Rows from block 5, named by matrix and row number. Rows with one number belong to one channel. Each number is 128 + 24 x the weight over its row's rms, rounded and kept within 0 to 255. All counts start at 0. Numbers have three digits each. After the name is the row's rms in percent of the matrix's.
# convs0: first 3x3 conv (model.blocks.5.convs.0.weight, 192x192x3x3), inputs 189-191, a 3x3 kernel for each
# convs1: second 3x3 conv (model.blocks.5.convs.1.weight, 192x192x3x3, transposed), outputs 189-191, a 3x3 kernel for each
convs0.102 102:169131140070112106117136127132144162109131118101091117140164128120100096116098129
convs1.102 108:113127135106123133134093113114115121136144131163133127144136103121100092147154153
convs0.103 099:154140136112139182160120119144098081138115129114100103084091127121110150113113144
convs1.103 106:124148108177126126116189164132116123131158112110132164179139116136130133132122122
convs0.104 101:136129124138132097119114148132115137106153125141154101087172119081129145155114103
convs1.104 096:167126083099159122101141115135161208129165113117109154139126138133147145127093155
convs0.105 099:158104113153114174147140156115127144118137111171150109140099119165124130136150120
convs1.105 094:157138077102083134080141137139115151115093147136121159129111122121102131129073089
convs0.106 100:120174084137102067159137100131158140131183160114147098108159139113123109123133142
convs1.106 093:129140108142159183138147112138137148143192113119117115148121132166130130135159122
convs0.107 099:158079122107112109119096128097119120119119107077117127108136126094113146105136156
convs1.107 105:121081127119133125135096151167143086078142135132150165153130120184131159162120105
convs0.108 098:089114127150109133108077100098125115147145142108129144130163135139141075154187131
convs1.108 104:111172143136136107137112141103139123106087161138156155100150092112152135132113160
convs0.109 100:148153156062102143108068105124081164114090132153124175139097132157127119073137145
convs1.109 097:138148090146165141101112154132074105187098128119165146116130141106106141115106129
convs0.110 098:116140142152129141128138137158163137118161122086159103160156137115143119159134132
convs1.110 097:102189061127146138181123161128132090141145159133206130139117108127160138123146114
convs0.111 100:124140132092124089122159124136151158062137136132144151143121112126133097176128150
convs1.111 109:096113151134189154152149103116124141167123151107122147109083134147139157153119145
convs0.112 102:112115141172140109149120128149194118135115125137125136090095176118159102137196145
convs1.112 101:088136107129128140203076139136134100206112093109116125149085150128166105140141082
convs0.113 099:148118122142113126160205130107105100090076114110128115162090122145104129099108137
convs1.113 100:120135133072165184110154094120180145094114164128116120150142134173162145127153130
convs0.114 101:151122100144125137094151143132120101101136155102167157070089111120109139099093129
convs1.114 102:104095136134129109155135137153133108133125109116105113142112133168135111119119111
convs0.115 100:114084131074112106088086108157147147115085132117097136143097116180112135094110110
convs1.115 093:121191116114112139111102105137127131135085115128142069133126107117124151146118136
convs0.116 096:147116101151099126118097091121121117075119168084110150110157093121099086134116130
convs1.116 101:121123166153112116115127080082148126112143143111084117128117121124145123117124121
convs0.117 101:126124122117140152136118142108118156140142146132122166101136132106159107141120113
convs1.117 102:101135128124110169163124117142176161129118114116186119170164101147128124160073116
convs0.118 101:151117150109114143067119109132155158186215160164119101101085137124145131132134144
convs1.118 093:144145115139137115146126117119120104147131143127154146124141118139132139116128138
convs0.119 101:123142113086131102111104105139145082130105123148162169128111140131144115096110091
convs1.119 102:122149133141140151098091137193172147160116084118172141142084104117134102127086095
convs0.120 099:104151103123149175122156171141106140104135126141113134110110163115110122132129117
convs1.120 126:130115113133138133160140144116068144173092101136148120125104128152158139174144147
convs0.121 100:178149115098090132114145168127123143132113085082136088141081139123162110133112113
convs1.121 096:168119096136141115131134127127137116136065131159103118102179141138116148134136149
convs0.122 100:093134173168137122118136153070070172079155126128132122114108112114099121158165176
convs1.122 103:136125096104156118132095115107112142183189095168124137115075092114119086122142104
convs0.123 100:167146104131145151101107136136102121101152106218168174098117122171111125131115065
convs1.123 088:145147143145148128143135104152153168120154119124119136117150167104195158129141138
convs0.124 099:125128120127109145125164121122111101117111122139106070125155137145144110095117086
convs1.124 088:154096119172109128080119156160119113109110137124145154104140111097136160098088119
convs0.125 100:153136134107127165110134125131147108138154131129147159144146103090110137107125174
convs1.125 113:132119141079150168133167144092132128160147127083139127126130122146147096119140126
convs0.126 100:102168129134093104101125174099107111115134120117111122155130102131139092109124124
convs1.126 106:148133104122139133099182156119122129132130160143103126113174142093101119106123178
convs0.127 099:145163134168105081164158099166121152137133105152110103150143119105144117111120113
convs1.127 094:166159078136129097129139147128183134149124096170122162144152137148117109085109111
convs0.128 100:155139080119181165098169139081156124141141140102068164144106076120128121119143130
convs1.128 109:122136113132125148155139119123117124116157171150099090101128168130106127112117150
convs0.129 100:135109066076058112135086095094158178146110123090115072127133103104123113101112134
convs1.129 092:137129148120147154130101137092138100112138091099107116117104137166078123146114145
convs0.130 099:118108127104075103121108133121141145109093127133119158168138100110123112148133146
convs1.130 105:119126147040107138100149132094110133106097127148150125145135128136093085145121127
convs0.131 100:137147126153105116141112126089101106164142092111112156112109145121070144120067149
convs1.131 102:135185136151133084153133138176096131121112126137127146114127142105102083115094110
convs0.132 099:124100146104082128144097137168159124117145155111163188099115116111136127128132113
convs1.132 082:140107098129080090164141122139125136072112093114090133159175139121116124141100121
convs0.133 101:096125121090105119134170135105108095127124122115073108187173115140146123136106101
convs1.133 098:131156113114142131109121120145146116118088129131053128157138137100146165126099114
convs0.134 099:136097115168085085131086111141163112077159203132102067103135111099140143139119109
convs1.134 102:126153150102096112127145095138146154155152166131157148134119139126127174125168165
convs0.135 100:113137132118099114104117113132153210144119162161128106141153121084134120082131130
convs1.135 093:149152156131124126096156151138141135140183150087120134120131094077145133092067150
convs0.136 101:133126130105146110140134144133152149101140135093148117157135130103115084110122081
convs1.136 085:126115160138122138128119137116148124110109134119137177117087167131117125139126131
convs0.137 100:083078128112130130107157151129096084110118123116147169158132134097110133143157097
convs1.137 093:123091102180119128113116094162131144104112122150135139149121162118142115093116133
convs0.138 102:136084117186116106146107082147132130094102135166081163131115087111123117069207122
convs1.138 101:137138145102152112113113107096071155149099134127146170153146169113119175127103149
convs0.139 100:091145116173163116202131133112106117119166118132111113099111114162086118127124179
convs1.139 107:109128132107150100142121175154111098137118133124157093079143087146108149153137093
convs0.140 100:093118140123114156156117138150144172103141129123134136091120108080101104106119135
convs1.140 114:113160132131143163117134134135120124101142088124117133126102155128084082136152129
convs0.141 099:142097131122096139137123155110137128147188133132153135100139125130155187150144128
convs1.141 095:163062090151080091138148110106135109130132119157125110110124137100085106084106142
convs0.142 100:144102126218156124157148144119111115153135122144133137081104140076120087131128098
convs1.142 096:204149103198140155146104141141152115135174129150101119138130089133145162137160125
convs0.143 100:135129083078127151115124133134148104121142156133118126139194209139135109156147126
convs1.143 098:113109098165117137108106176137107128157094094133145097122187133119149135102130104
convs0.144 100:175137103097142126164143115126154131133135138118163154148098149143140095122139098
convs1.144 097:048142105089119103128109164122106079126124140129151137097105101135137130138134147